From a checkpoint of a small image captioner: decoder activation gelu, 12600 steps.
Rows from block 3 of the image encoder of a small image captioner, named by matrix and row number. Rows with one number within an expert belong to one neuron, the router's apart. Each number is 500 + 40 x the weight over its row's rms, rounded and kept within 0 to 999. All counts start at 0. Numbers have three digits each.
Before each expert's rows are labels from the 100 images, of 14976, where the router gives the expert most weight on average: "top examples" is what is common among them. Only what is clearly more common there than usual is listed. The data: simulated telescope pictures of galaxies. In brackets: how many of the 100.
# router: router (encoder.blocks.3.mlp.router.weight, 4x256), inputs 172-255
# up: expert up (encoder.blocks.3.mlp.up, 4x128x256), inputs 172-255
# down: expert down (encoder.blocks.3.mlp.down, 4x256x128, transposed), outputs 172-255

# expert 0
top examples: small (85); edge-on disc (67)
router.0:468487468481475526524506529501495513536507560572567491493562478478473448553515465535561477581494545560478575569490489500458449501542483508470469560441482542558492516399502477545509515527452536515585578454531537417519473548602563517493484481469559462557
up.0:497555577454447516451566496501516566474522523497539557514537476507525514497492560500328526470541506566486475558490551491505547480487555512488496492530455488536507496511526478534455506467485504447465413484523520474494363466487534391445491501439506486424
down.0:453456405475498486546477480507463464561502513458544457516487502486531503518492491506468512458614531577556507516534501572490478471564436500474546504481524516455494522480482564494506494537566472485523495490525520493462573482498532545565495525469467490564
up.1:450517530475457537497451524420476552510509529515551475512571506434480542469546552510463488467551488524443541530526533506473560545533485448502382478533495479460476567445543484548433470538543485497545464468507490426518530464498563478495465534511526514518
down.1:460453515546571533536492527526469523542445523502497521520528535572535488496438502594467522489556498493563474513537498519425428465497521526517535541555572481503423512479551555503474506484484540530511452480444622467436445482462462532505543540445447515547
up.2:497559535453470511412511468480488581454524556460521492516566469486505428466498530530417489469532511551479511528508557462460542516529564511495512508528443493510469518471521490552385470527540516477492413498516530427513416463474565400531497519531506533434
down.2:467471492524491472555510542555503436551546484527565484451491488505479458534443502557523477546455483513543545461575454554502487513556456496479500460516459532491493495487448508504524505564556480528528514510501550537432568470478555614579507504483420400596
up.3:427543525475525511441490506463559554456469495450484478521468492518480510371526508502459535498492481555484521441468544490509561441503481469574496408499481508541523595543420458453414428483483534498480441498442492512536492476454486430556501570581490515480
down.3:566517443533461469525554502495537529547595498545512541444467504500511470590419451483491414484525561525521530522502459536531371562539549572434542536484470507520409423525542536535483533517482442532486526461534505469511442503495531499484454488530523519488
up.4:511560551477457552429523469497463539449532547471530518502574467513511452501493539521371463446507518525490514516515544482466536532547581506506521517548431494445480502484522522557450453532574523469511394516524514479510400457465611452541467487564501531400
down.4:493468505510500448530539575550517459499523441464521509455484517532514431493469526575462485509420459516474551451598466517535473530538441489467468469536437475523506489559438515527507511550561495572487467500469541537508524495449536590550463471522424411554
up.5:513557523466427516458548556467556579480529550514553563500579466430523484550516521486433499490537507519468483581487528495445521528499579511487420490466484501526493501490530549541436499524452474498486481468508486442485442453506507418465533535437528507443
down.5:440463448478549487552470479482449465555462556488432438565508527534523487475478471565487507459575552521571478471558471519456412474492476543495521523500545510463417528493496536467525511526556508489588483481516581523484501518501476526531519528442484504563
up.6:478581540453445493431524488467503589467523565469484471528553449476485440474521491528423492484532538554464476493527573464487536495518591534463493500532433469518435520495522460549401489524517555478539441451503531433537446510486565420523462501523482510487
down.6:403456528546501470553470527543454431487525486498539524455537527471509469479468524557518544525446511473527502446570459548504472464468509460484461427529498488468511547451479552514564481551538463493478492514527517584462565488479519571574522505448449415529
up.7:492502534469518485497443509468452534417551544474528473500585513503437538478518513476484538429499499556404514469506478469500529499447466489487391466521486468456488508470528545464505532552517437492464521504498491483543475471576540491475485503526558527524
down.7:466472427455518469542561548497549481595431450505473495514477465549548516507564535483510535493501545569522474542475544553503491440511465505465527537478521535533494494520493498459516514435480554501507511486488454501441560533486481508467519499452514505592
up.8:505592529461464517410524462476486617456524548454518505505567467513511429483493528522411485467522518534478491528503547460447525529534577514495502516532427495509467502483522481556385476523541515483502422486514528443515423473468570394523494506544495527433
down.8:470450513528480456546512552561483423553530482499538500456515505494507439515442504573498492526444488495517548456584488552514495505549476496483496457533453505484499507478445515520544513567552500520523483521490564554474573467472566622573472491491422422578
up.9:531567538470467547429532483497517551434525527425558525467563458544530496502495573515399460472522499517468535545498540472463527528524532485484502503509459522490505496470483519542433441520545498504439436562470506483491431430454570418563517512553497508388
down.9:478483470490474439541528522541507461549559469513514480491495492515466446538436499547503486498540499520530538411582506519550480517558488548466521462501439506485513487556470503503533536566544461525527514465547532543487535505488562574542440477517470422589
up.10:484581547468499534469495486491518552487473531513523438532475522479392580472521488434535515508541467566487531526498474494506555486493463522526489504491507496542521522514465469413502526490466444485487508483531504499513526467541460453458548521541539465546
down.10:441508419496532527522478498465506487543473492486509453529467533523531563509548489484524489502627536569557492562494478544499483460522407485469499512441540532519474545515475526396496478515485501490550531473511458483462597521551446468513535505456516449551
up.11:514527558488459484421541548464545528424492494522500576495530467449559462518533556521406478476555495483484507542483572508505523531477544495519449519517467479507472520503567544594440487495502587488475425494491492464515452474433551501458480508484461505367
down.11:404503457464525486510465455464488473475461514505481438552470498503497539507460498549494472496524514569562491483565448526488476436529445486501493467456484506490423570509468531421505529478565532461526509492539577508472497491518513514537536476456457445528
up.12:497551528520540537492532526503539613449554530491579524477528517511457507508462518508483476502521500503457552547530469469492505497496476496448442518508515509557501481503456500501439519523402422527454518516448529496506481399518502457522522510518522512510
down.12:476507439464469458508517484488528483555468498536504501548480496493506508556544509448502508464655549546556452535461521510526490490513485525496520511442528496508487497565533547468527556490502487489517491415572446497478554553546490501417464492461562477513
up.13:497585508476487537450498516458551601487517546549563503514544481468464499505526521471471503477527489531486527565491552484478535545520520540501451521488479497534502528507529520546370478540471480493495475449522492421475483445511522446496553550465528521485
down.13:435447465517556512525512502506463469585425497527439471548482516554526500505497486539501521488599523520608457512546483505478443454486497537518526525519574529488445524525513529490512501493519547529530453480489552503461513517455442531506524552441439485580
up.14:567524507474435514441545455539539510533488495509555529508449461604519506508504445476461536533534501534577427535463574477540562530496529540545560489480465529560524447567472465543434473445504514466449429486542556510447475482475501446499519539483480527463
down.14:544532434510483514503494471458506514458576509459555522466477482459519532534435500482455469471637473489548545495528434536483430514530468509487492484453474553468510493491434568470495471570518408517502515535495525529483504428533461468562544542496494479464
up.15:490561542425485474437523497468509536460533550480540465524545485527417507482508463459452497464578486545460520499518508476531544518495532544493473503517452482538510493531492495491473508513528461484502476479525507515545435477511532442531530550550529511520
down.15:443457457520525514543483509470469438567444515511479458532481505520510540520565479478523523487630524527592451538479492567481517446525427497510494484486556542455491550494485546416518480486547528496527484483529487511440588541541481524497543491443513472579
up.16:477512537446447451449541476487528494477494511468485504505526464481501456473515510495445554495493506563532379507446540493497541483450557522512560485501388490538518507509498527457482505445545555447471458476566488508491455511513522513417520499447495482476
down.16:536492517465568491516486480477477454484508468502438437515463502538484555504457487496468487481385449510478559465603440497518507499452498496503397493518515510476492517515466479478554474491531458496482482564490543561492472464450464479557526501530472522510
up.17:465522574494536513471536499524479563434558545464540495503554521534446506468445518512462488467529491512454533535564456447496506523483502520477484491552516494527511495511462476500469526508464425529445496524462543529538472401509505462539535519551519502533
down.17:513491426481461477519532500483533477552482515496504505523482506500548505590584497428485488470598582519551434582444536545535499507509466513470500519430531507517471491538507571458524518523486486482523514475563437495472572509556510488451433471453563487474

# expert 2
top examples: many stars (99); bright star with spikes (96); ring galaxy (48); edge-on disc (32)
router.2:503505452534415460514442546523522544510481460556529553490465504439552475552471527472537438558494472459545571487521502551484460534583481505521505538477431486540493506469582488579456571528473546497568571464473493460474520547501589544471440503474526486472
up.5:505533484433452497452469472428533522503498556512492430510535480532446535504518459499540479522488522584469507470519511461468531545515497504523457494432415546522506506513418450473543497512514477508514528487528506538554532485554529432524481498548580542506
down.5:506523488514489532463425525486471524482514531494462568534511484487545462499541468556431516485537486558559501461477530530443530465520496508594484462511499454495482558512536553540450483540540588496509435452476528459473416552530539523524492539461498541477
up.6:517517530489431551506459496507468528486586551493545515476561468498528479528439487540409452489497495530485563486544469553480477538547543502540511466505453509448467505483515471558457481562546491499550450521469530436543425441494598485553452518558518572445
down.6:556503450539511535482514484561509536471526436467555500453462520571526442471457539540519463541425504509483516507519468440491389541530452484457523550525482506564528428536475460539423466502492521542455502512474517471488471544413511540542516430545455472499
up.7:533471548530556590512481489536469505484462444485525519480494523494464555465505544520550563518480479513483486480448447487450511430411481477473462483545558541464552484456523473416504486455485476489414525560475484408481439500540446507469547497510497462524
down.7:539474501551503504546514497515432453586482543514480443499478534509479494515538445491511476499494540433493532522538530498540527549551481525470518524538504522432520501522482459498530455553577470532527444499496526541529653473507493522535476533537506521543
up.8:471478524457451513508453496434488523576483614516474463535577472580496517502501410544480499522506531565520503486560547521442553495528547531544466436472451536486463548506514433459486500515489534469555486456515579459523492498534541454520491507544539554555
down.8:579472502511493495462413501499498549449511506467507540467482493511565421535466502547447498459513390491507475465516499512495475505459443479534492520505515456528509494524515588560481518499492559510492458498482574484509485539496516549489466515466450544405
up.9:510509548487430543509474478510468522492584549491531517461574445494542475521422505550402457497489498528497543497544501551484491533550568495520540462508426510453471495477520453563470493544537511495526433541483549441534422422483610479540449501555507576447
down.9:557531447518497531467486448537511553441515458474552491463464519555519464473456530515514452541414495513496516506506460432490402555528457486463528552503469495565523427533481451533422477498489511532456510504489523467488458555437509521525514438547477482464
up.10:496513470453458442491486474438532470507517442484458450526526452512536462497501539502524493437496555536516463449538602491512484534477516540511513444429398502517465474590407510509533508540548507487480538522529477574579571505523549488498441493516580573487
down.10:443463500454558460485519459497529454533488499531437361524517477559474519496499497539551529507472585493461444492521509415536465437476465513398511489489529530518455454542437463415563519434518525486483534486547485552532588519539469483472503423475523502536
up.11:515508513472491481405480427513532518397567526473527521514506485545468551503462463493442504492529493541497472474508418483543503483417498495554477496493481500533524468547469488484502528448489464485473490521509542513523384473523514448497537500538532517450
down.11:530558415500479497468526502523556522557485509468517526515430506470569453592542469486482475497527520463517491554457556504559503508526484526473539552418497499555478493546480534553499482543475535489551524466522465484535549519481499487505448530455456486409
up.12:503530478419513491484497469458550496522491520461498397517491468545458554498504482488542535524477498608475491510501516471512543496482464514513458511407443543556522501526396471452553511497493457487498532512550533526530512489555471430501535511539543518544
down.12:476559454504490534440456515462510508486495549538511526497477480493491494531546436482457486509548454565553519466448513568478558498539460490584516452466476490516483556510493568534467482527551532526507449426485501473471456537534524525523517577467500514470
up.13:521517535489439548503471489508470526483591544491545514472561467499531473529437495543405457490493500531487561492549484550488482546547545497534519462505446508452470501485515469569457482556542497503538444533473531433547422429489599484550449512562515577441
down.13:559517447537507535473508476554513539461525442470557499460455518565520446478457528533523461545421499507489512502516457438491396543529451490465522547517477505570524424541478465535424468501494515540453509504480515471486467554417508533539518437548456475492
up.14:483487520483506510478493484476398535517442571469458440598479559498484564455513485510460507435513514527497490489573458449457517490484463509549422562529522475506525545490522463461473517486498511474595446464499575431555525522513458444519531466501533497518
down.14:471508505576499526542520549547563526564515485558518509406507495493490496491525489517578490560456568473485557506426513565470507464544481493403498444527504524551447478514489500461455502503465492550492525424481422465484568506491536607465484479458457433571
up.15:558520494466475516465466458515506467474527498461509456510545465489451565463526509463526575475501502548500452503462457456465491488394559540550488489478482536443572469499486499460533465510547457483467534536538462511494447487561466446459540510529575517492
down.15:483532465540484522490450564511558506574468515520533552453453502486523490537504449521495491549507445517553558512498526573483574485577444485521497434467450482547514561546477555470472485543489554550515485432487506486455545518527537570519492531431446442533
up.16:521483557530558597494490480525481513477511456504532516465491513489461554486499538512541569521489500511480467481428452481482519412427495474458471453541553531471563490468523486405507488441481462481404520551502454397487419478545463504460544486498491446518
down.16:552488508557509512538507498522421459587465547531487441513471552521473504509530441487517474506501527426500542541545510493525513555553472533482520532554513520437515496525496446508518447558575461547513428481493521532517630479498477515530497542534508512543
up.17:471551514413487510485513481478523548584445518516445422561517473551514537465502483545435494506528537559498496526563528464485541502556543522503501479479432521565436544530443413500468468496501546487546393467524546497507492480460505428541477519500500542529
down.17:507533466517494507459473533487565542530469540518486540492476477510568459504570459563476519508507517515513468507474598505489570452553445480569448506466477469555463555577533537510475527471503605481528486452524547461503532528508523535474456492421426531482
up.18:492473547503555552523417474517420479477480489477501462514536524524446515438504473524509522462519487543514538413506438520427484480484502492594511441543529482426440528465548533511490501517601509515486452519504543428540425544507506540500496486581502522531
down.18:594497476514462456564525566565511493556458482470486551503435479541584470473478524516518529519475512488478521515501535506537482510498486551472507506523464512469498430571529442531476541567497466529496500495428548542473605488493478523482515587478483540500
up.19:519477514472512541490503435572497532466420486406529483525492495561499515440502485498495541518514480564502444525508462467506527452416469490529525541501500507541534460484485439478448476478490505471493493557504582448500487510483467461537535486513477496495
down.19:445505469476469448500498514490523460531500507515474478446468459484511466553573482489508501539469513530523563452456553527535578475534456486473519461450398519507520530511429513500546482505569567517525488497526492569508641522556557553520476560466487498513
up.20:514510481446502498516487446490485511503479513474496394545486506512447563491501517481559530497470495602467489529530453451524517499477446496509454518463483524538504495495444468461560530520488400498464527500549527488528532483573448439484511506514550501523
down.20:478605428471517547453512525452539525487491520478527510505461477509536479526552471471429461493564470534559518503470522526472546531562477477539529494445498483543463549552469560501463446527540511513537450443507494487460450504485500477554505569462489523478
up.21:549501487466478506509481440521477493522447526485494415554460501546441548490511453501567534539469499589495491535507439480512525453485423513530482518470473532515503472484471424457533527474516467481479502508555581487511527519585492469487531491515540516519
down.21:458583444509503518448471508442473498471520548499524501490475496495533492494556461515444467508590494501524541491490509504470558511575446458561497503452466484482479583530457551503479435520590552520555426432496505520478512496502502504585505540484466545493
up.22:498488502476516527505475554507541509446508502479543523464529488530533489476535539538496466555507477570462517562509459482476523460482426441502427541485453528549499519449404489514456456538524534532543496502430538536477512503506534501573530511452499503493
down.22:538565449494496488490557498510561531550561484515567522481452490489486511581442481445521508508618511426545477507485494537537499525510519585532527499414505540499492498551493541498504491513495415463470529521564478504487536489517491458505466549478502541438

# expert 3
top examples: ring galaxy (31); merging pair (30)
router.3:514464575520515538508480538504483593489462469450486500500530508489510451425515564526471570428535499512490494507491585495472549453423482515496464446560527463465527491489555489486392509509446542461464446563466530434500483452496493501465527497502502522520
up.5:550601481503497558440520516491558576477516484533609468455443505535451531524567478433499413544515509530495541526427528485536530550559470481489499508488505500563480466548481559510459459504501515544463475448495451408499476473481507507487510541532498490462
down.5:425473593533528537458520488558509528521475489587486499534555512496457487460475536560500588490548551469476444466513587465505503484484548563487531480601532454537494491566516469540484512450485527466419402451559484483517494470423501518417487496479481473525
up.6:514556508430437473430494498478554470512516528564532464540491457508487539560520506470468507507508553597524466532525526451505535500452550561553461516455435493539473482545470532506553528454541530461558467443572530534477489518511524450450535534496514541474
down.6:501584454540467554405460489486528570420531500524566513493464492513501528481542500451512495516425486560575436485406450458432501509494491513578526500502528479527569486537528524511415476456495565505488474446475445453439439576454500463478556551499479487478
up.7:476484437458506384541478436469501505516505479478533456560461509482472442532444503505535526476455494543489508474517434503558433499502474518488514512451481502548428507533473494457559623546473424474531557489542554497540528513593486503429485502508537503550
down.7:464502484529472503479511548441445495544433558505479477480488519495489478502633437454500508478529507491528546514439563557495575517543432502488485478505500459472513554527515551470456472528567550561569474447485431489515566574508524553495488542498517475543
up.8:546523458420449457499500473483555477509483518497537382506479458494524506537491502473478455546477502598488496549495490500540514515530452489496498575433419544582480492477399465542551525489534515459559503537540554513482523501524554439498494451465524487464
down.8:513552518559506557449380463476479570423538523497526513532527569491480542463541488472528505462505434511492466476447465471450530513473486461545465479534553453464547512473570537447433477510481445490475516480479396426483476533542464462475533552537535520451
up.9:494492523442435468523499539466536501513495566520466462499551453470539513525542479500482465495454551616431490530455507511464539450497486473437456532459417502493424514470465542437563530493511527464532494485519514480540513489565607517440472471431523505487
down.9:504570442488505521436533452504538521479513469548569489501442493538474515544514490436545456546319507580574463492480472459508490561536513521509549503473506521552485442575477500505469476468499516526497511455535474507449480529472480480497511522518511490493
up.10:550548466440437426473483466533539476501504505530551503524459453527508478567482466454482472548492507567541451511521501493544521513534494540530526522448428506551444454544487517567566593481529512458539500467567571516462460531528569512440487481459497497475
down.10:444546525522463527464414491460548570436501526529527530500515466475537520493477562504489571513450424589530453490380505487435537439486522499533478468493508469558594532501514491453462517442447535444467478469506462462420453510550514450398563543475534488480
up.11:475489505479513491499442499469496482536508470546455501538544476504504441500526502583535521509467570541537482439468523483443443521481559544553489467493477513477427517492523509535552524501533557490574508475527477466517385557525524510427482417476533531532
down.11:555486473485492444521464475532484517514478525459462509486480532542536490491482505528497515484476526470452509611553516478556523499492428494494506566500483479501501491536526463554489532549472481519476504501475570515549603453519515496487487517545507572455
up.12:510505509437467479518511541446538508522502556513459423514569452488520492510539473511498463490450563615447486530447525509465533486487493492492455547453432529478412524472443539468566524495532533454538509496508533501556514502569576499458471452459545551475
down.12:503566463506515534430507437490505511463506494558535485532460520536468536519530481420536485516316500558586455489470467474496495540501515528530544509500546499534490452554499512494459454467512510517501483439537451513450462542478461467486526526525533502495
up.13:560604485504499558435522521492559585492498485534593473452431504535456531522565477435502433546520495527503536526416538483534537545559466483489496501488504501579480464552482548509453462495491526538461470454494461400495479479479498507478520541522492483462
down.13:418473595536530543461516488559504525522465486580485493534550514504457487453477550562502594492542537480483454469514582466501509482488537561487525473611531452535501504567507467537482503449494537471416395451556492492508497477425499524421490498477479463536
up.14:555511484437457468481539510440522474524524536493482410505511446523474459526516462487484485473460580607488449480482558483512501517512540557489499502461416503485469471540453553481539498523573498493523485457561507526531522506532569490485474465508533541517
down.14:523559469517518528437523468533513519466526481532564509505454521559467503518502478438509466530327492548576466485523454451485497565525519523519539503509525495534503427558500506535447465496513504535505492465503509501446441527431476497532529541531476480513
up.15:544572501484482569435487464532507516533523445536553462575489485513470532531473485468454485495545544522554507481524526493511528509533561567610513517496508517485499475531500476539508470485557486428564460481553529435493416473486530429548443484538516539462
down.15:567494463479465497529544479458508495523515519473475495501488502503532518582485485470477493434525560445525433555494508537547400515444515550504507519446555498476436475543537565489535511490484429491481514483563476486553535496570493458399466453535600576444
up.16:525528471446454472499516481536532448521510463529531469538487463525511510576493501472442454501494591568534492527530519521545483471508529534550536516444464512515401461520453520515606521474560555466534465479590567546499500525526575503497463504488508547439
down.16:442548512554448563455378487448486566418484552542533516517512546503514538465544545510506526526440455558513504518436467461414516512497492450576476510512512469533564560479520468493414463489438526476508448441464457462455506524518498464472555523515529484472
up.17:488505528511516537466482473528455445504498460498447440581496526529450604460483486494499479477528511487491547475593501483528523493481521534531492522532530500456528512538500431443518466456587467500518458487493524576534422487467471454583500522576496512514
down.17:517507423420453475498539452452461495486484525454472464531481507463528462525493460467470455428544559467499458496482507515543421541475508521484564576426537465486428482514535525549527515517560477468565526488565514487605468548509518468490425453497553563413
up.18:505513532507513536455467480525463459510495431510455446582490525530440605470492485488493483469536526497502550468575504491542515492473510542550485521530528500459517506551504458436530485440577469490518455484502514553554432492483476458545482502577516526495
down.18:522515424435469472497535445461456494489501529464476468530475530482519470522481452466488442437546555448495464507499491502544418553479504524488573580435541469493416473527531510553529514525549448482561537483552523497605487542510512466495431460527560564423
up.19:520495511461457448467531582450549485528493541523439488500505459444534454520561454517479463511474566569454488501442576498513507509495510496494446538464445516513479547527469537520543505485517596479596484451523499528587484511528579503446445469463553502489
down.19:495530457526495492459522436553509495505534470543529501513478530564478500485526488470553484519361584551549449519530508405526479540518520546534591517530494458534508424587499473570442477485520518541495480436532472533479518558425502510501487531540482508546
up.20:563459483477485410540472444486483505532468503450489497515448507508514487546420481513475498497497467508529503455542449504529436531469532537551541535471488521547486463520500451563579628486444448468536525565523598514578467507528498439445488451589560513498
down.20:571559528533509505456546520539498501562444505535515489527448517587475517486537472466515521497600489419515486542495548476533563514552484574553501492531527480519515490614508483500466472495527535539482425410513517522470569503463472477461544558517505491532
up.21:558528512471464489457520566486565452534507536563509484478512468554481502557561438488498457526503570540505489492464563466493509554532544541541474519462452505518425501545492557561539477503542559521547466407512498536511499529474558501469462481532538530520
down.21:515560461542501536432526450556491517490534493510558466486419558543460505480521455426529450516411509510543475526495460431519495538538494510483568552531530459521542414554509477528440444504533477527520473469500459495499479548388486524540519548550422461529
up.22:487468494492498468573466488533503502479544486462503451480545490481445523484502526480616561531500515528456470461489446480485490446464494515456485475493481510473517470447491503448493532499495419485477640526503474526493586525559502525483518498499534491567
down.22:493560494521492515471508561448585551551467571574508534448461479497494524532522409494532411608485452510458580560518518530514568515597470439511455498475442580592498536521437467461463482446430510544552507452446540510499541477509510481525509496500507469554

# expert 1
top examples: round elliptical (90)
router.1:490520476466547483498536448490493372529525529491469444509492496548475550519497445484501486523475500493503457490514437485532499508487518508497530508468524535487498499542379499461602443490586421533475485480534465585488513494478427477554519508514457493505
up.5:592541498430520528487526527471564556491497506516553500478440462552509508552496475514494481543453494590454466505492529470520548485553442466531455490420467530623460509537462553531499520507441473521482478505512589444533511477483529481469483487508471567467
down.5:527514506515548499481585465544501466543521474480477476514494529562486530473456487527525499464489522464506436498516500414486434518452567531497568573511590512484533458567530471514547483502469442538470541500522452487490489478439411455508520512517498524499
up.6:523551497521490552413526562539547575468547492516584553452501499525468514502526474456518463535521488567484496508484512464483513552493474516535492554526487456563555484518553525542435527495456499527531523465455507431493420487466509485481502481478494488515
down.6:502489468462509448542480441522512430530572517517446460531520419550476531545425481467550498528466606560540418579492471471516443499462503555446536542458508560489447449500519526464576553444486469467526550497580506519479504552534519515451549435453506515511
up.7:523526518472445592472460489530480573499468526482562534525536498490498553431533511492457537504549510604492460529470511500453535450515494497561489504530531482512523506467579460522406478506482535431481456484526517411477413506503528456477527490509500489493
down.7:490475508513486422516579478550486443602478502489446496579470518479538491475467475513463520436422548497512451577558557484572476496469555581522561593547514465493510481553532484580535531493559472456573450481516515528511506486414478515493471510440428498497
up.8:533547497488495521519516559505557548436565482519581545441523482457470523530475536485542452539520506549409546532462428483487467498453502465430425546464493530523529475422522512457490572480429436512493590537447508469486423491563498489470510476495523469463
down.8:566494454556479524543511491552484534559505467503523500496469527515524516533413500491508462482377562517523532519491489501503423533521503541405536585506511504472496457488554489499463505536491451462593509505533507414520489522478521542494468431459483461474
up.9:517512527475420539485492490486509603458500503456567550508537481427523494477530593451470533470552480592466501513449484496476524477444459479484464478492496490516504511426564523505390505524431496459453503524513514382499445489537548480450475526478567511427
down.9:491487512520534486562492483538490466519496514510446438494511541532403544510466434460539449468469500590530561446518443539509463542490533519491556476498507526409412468479538532517529545562528406563517520532498531481566524479495532547471455536566515523521
up.10:588547495461525530466505413560551485492501442444517481559452495515495599483499542465465542465504531525512446541481484469528491444445510538504521495469567520495503448541475496427513457452521480431462475532570487500482457467470455434488519482542477504466
down.10:477509483512444551508461576504527525468481534466584574452513487495601484484487562517425479486482433483485543475496505523416526521547501431504474482525472451474540538489489539563453463548549487526549477514425499479441420466476551528539466571465491482460
up.11:569515497467511534446489552476566511494514486492521479489484462533506501505531492549490490509439537600489491517518568403527562523482447474585395496433479545537483532518455548554492490508484521501480490509490558469536514461493526484513474501545464581465
down.11:561509494562516558549554522536478515538497480481504510474503561506562530472499518525486488518464590496483467650512492459484380500500496508507542602525547503525517430461526459534466461495478499517515472522458501445498461488434466466526547486437478520523
up.12:471547547471462513488479583440534548502549607560530558450590490473481484537522458513496489542526473517445530474489493512457537525535541483479433447462431510542479548478532501523477533542442465550494526461471481471513436473552515455492492568482555514523
down.12:476484478508488496543496437540468503536547458493469462545533503478501492466462540524514513471371585591458416555506515449557471483512489518437507520513492469496467496461551467513506528515492475396494496505568497430533524519504534509508460414418448456507
up.13:534512512459415542476486487490504628454493499451581535514515492433508487480516549479481534483532493620462491514458490505486512483460476488463469500493481485538508494471560499495395524512433486471466501526525500403508474480569549478416488503484540486454
down.13:503470510494510475568483470521478473555456510501444464530510522509430551500469427456522473468474521611519521437535476539522461548480541544508549528501510530425417495489560513530523561535529430513564492508503552492567524494503528516466431505516531548521
up.14:573539491422513524479536514475561549494494499501551482494440465539507525541510482498489474524472502594454477516500535474529561484551436461528460493424455528625475515530452540525497503509469481514489476515516575453549522477482539469486467486526483562461
down.14:520513492496527484487570453540490449533508476471467453533489520555469541467479493511545520441463522489516422477489497421488435516436557542509578563500582511454534452572524481504566489505502433523463548503542436500492503496468418463487521511516515523505
up.15:472446503475465543536423458489442556442519585498570524491549498531480477481484453536512480538503548590448441456525468485471526454553418447489484491496483456517444516468554503482436519499512466457488497480556602437520488496533574567514466423482488505527
down.15:478437515474478434509495504491496496483612502528472488518539470447454467517497470514529516465462554569470506455545514509564486501443519537510448498486441510471492515466503527518536570533473425448569549525547508536568510476551551531466418434485545534495
up.16:584543446441529514478549539501593524498531461520537469464438469542485558539520483503539469542430560598436511534457503465542535482509436463512423532401438562614488483515444528454514500501448471521500540500511521455549524492512520487469451454529492527494
down.16:519535505510536499443563440560499485523488441464462461550444532558451515475472497513526496463444503486543456464481498433490432468448543553494600560514581474516544459581542488495538506462498503526471531466552491468499479532435434486474544510513490455486
up.17:518477544522474515446495502480504594483536584478488559528555506446538498492530470544466579437506533504479436513480525478478522471418482512552471467513497476532525543475588530539384497520428498484470467512480487451563484467553522437456486490463549557442
down.17:442501505540461469504547565479554529556496531548481565474495449466535488516533498520505526563505501437498498542458539536513585405570508500508454462507461516582545563513503500435462541428455557455536493456506497494453523490552537519458526453409474405581
up.18:545534552500488560434515546506538559495528461494507541544551489488518565467537533495468563442496598581494477549453560471476523441413551528570482517553525458484492478497555529493443475475468526464501466509477489448516461475492528448464492566520512590451
down.18:569490485533446544515502473553480511523480461499534486497484512527518583459502530431549539511423557617532430569463447454448414477453509514504550540530546502495534426459542461521462494482502471493520527527491500452443452537448457500478618514485488497527
up.19:569546472427513524474543505488570544500499481505545462487442473534494559535520480482508469532470519590455499524486525475540559482533440462518465511415443546630489493527430523496501488503465469516492501520522542459555524481499528461482465482537500545465
down.19:512513476476513467473564438542504444513489459467446443557464509554450529480494484487552529434443515508533432443481478443510425511427534554515600553489548508467545448579495501508565505493525448519464556502553431517511506524474431476486517511522519506499
up.20:450551516468423542435498485468516563507495565558510559550549468465509526488559458470491517505524552559480425486439538519467555478492541503511458455500530486514483550495576469449459513469448542432550499458545465438492405515534520423434476506442536505486
down.20:490480488533516512511497458577490511543515451504493493528498492485529482444462535557527532501401597616502410576494526412497425436470493525508555541526510484521470436476569455580474529500480513456497480511508540426487479508444494499475541482411408479515
up.21:529493525484503562449481522452495525477478485483527487521525500504511522462557567526467519474494541586454449548494568403493556468455496490549381507487545481487481536489504530526471440521495540457489466487514533463489514454501526472506493494493506548468
down.21:583513456551481506496548463546501497521474432480536513500435539515538522470490536446519506506454555511543433583473465461514372493435511530501558576519565478506538355504530459533476487454506499495473502515498474475459486555428468502486540536467462485472
up.22:521514556470511538432469542468501529488491503521510497561544485504511542461549542553464539466505561591472465546522565418479554473437506513582407510520503469500467541509516525523468473512501549457523452475496547469503506451489512443505490528511503578479
down.22:561470444566470529532550484521481490545500450508522498496470516516550532481497547476551536511403594536551445554435461477475364462430506535498526546512581516464534406469545481524485487476498503498505538512500463466464492557457460526475555529464482503495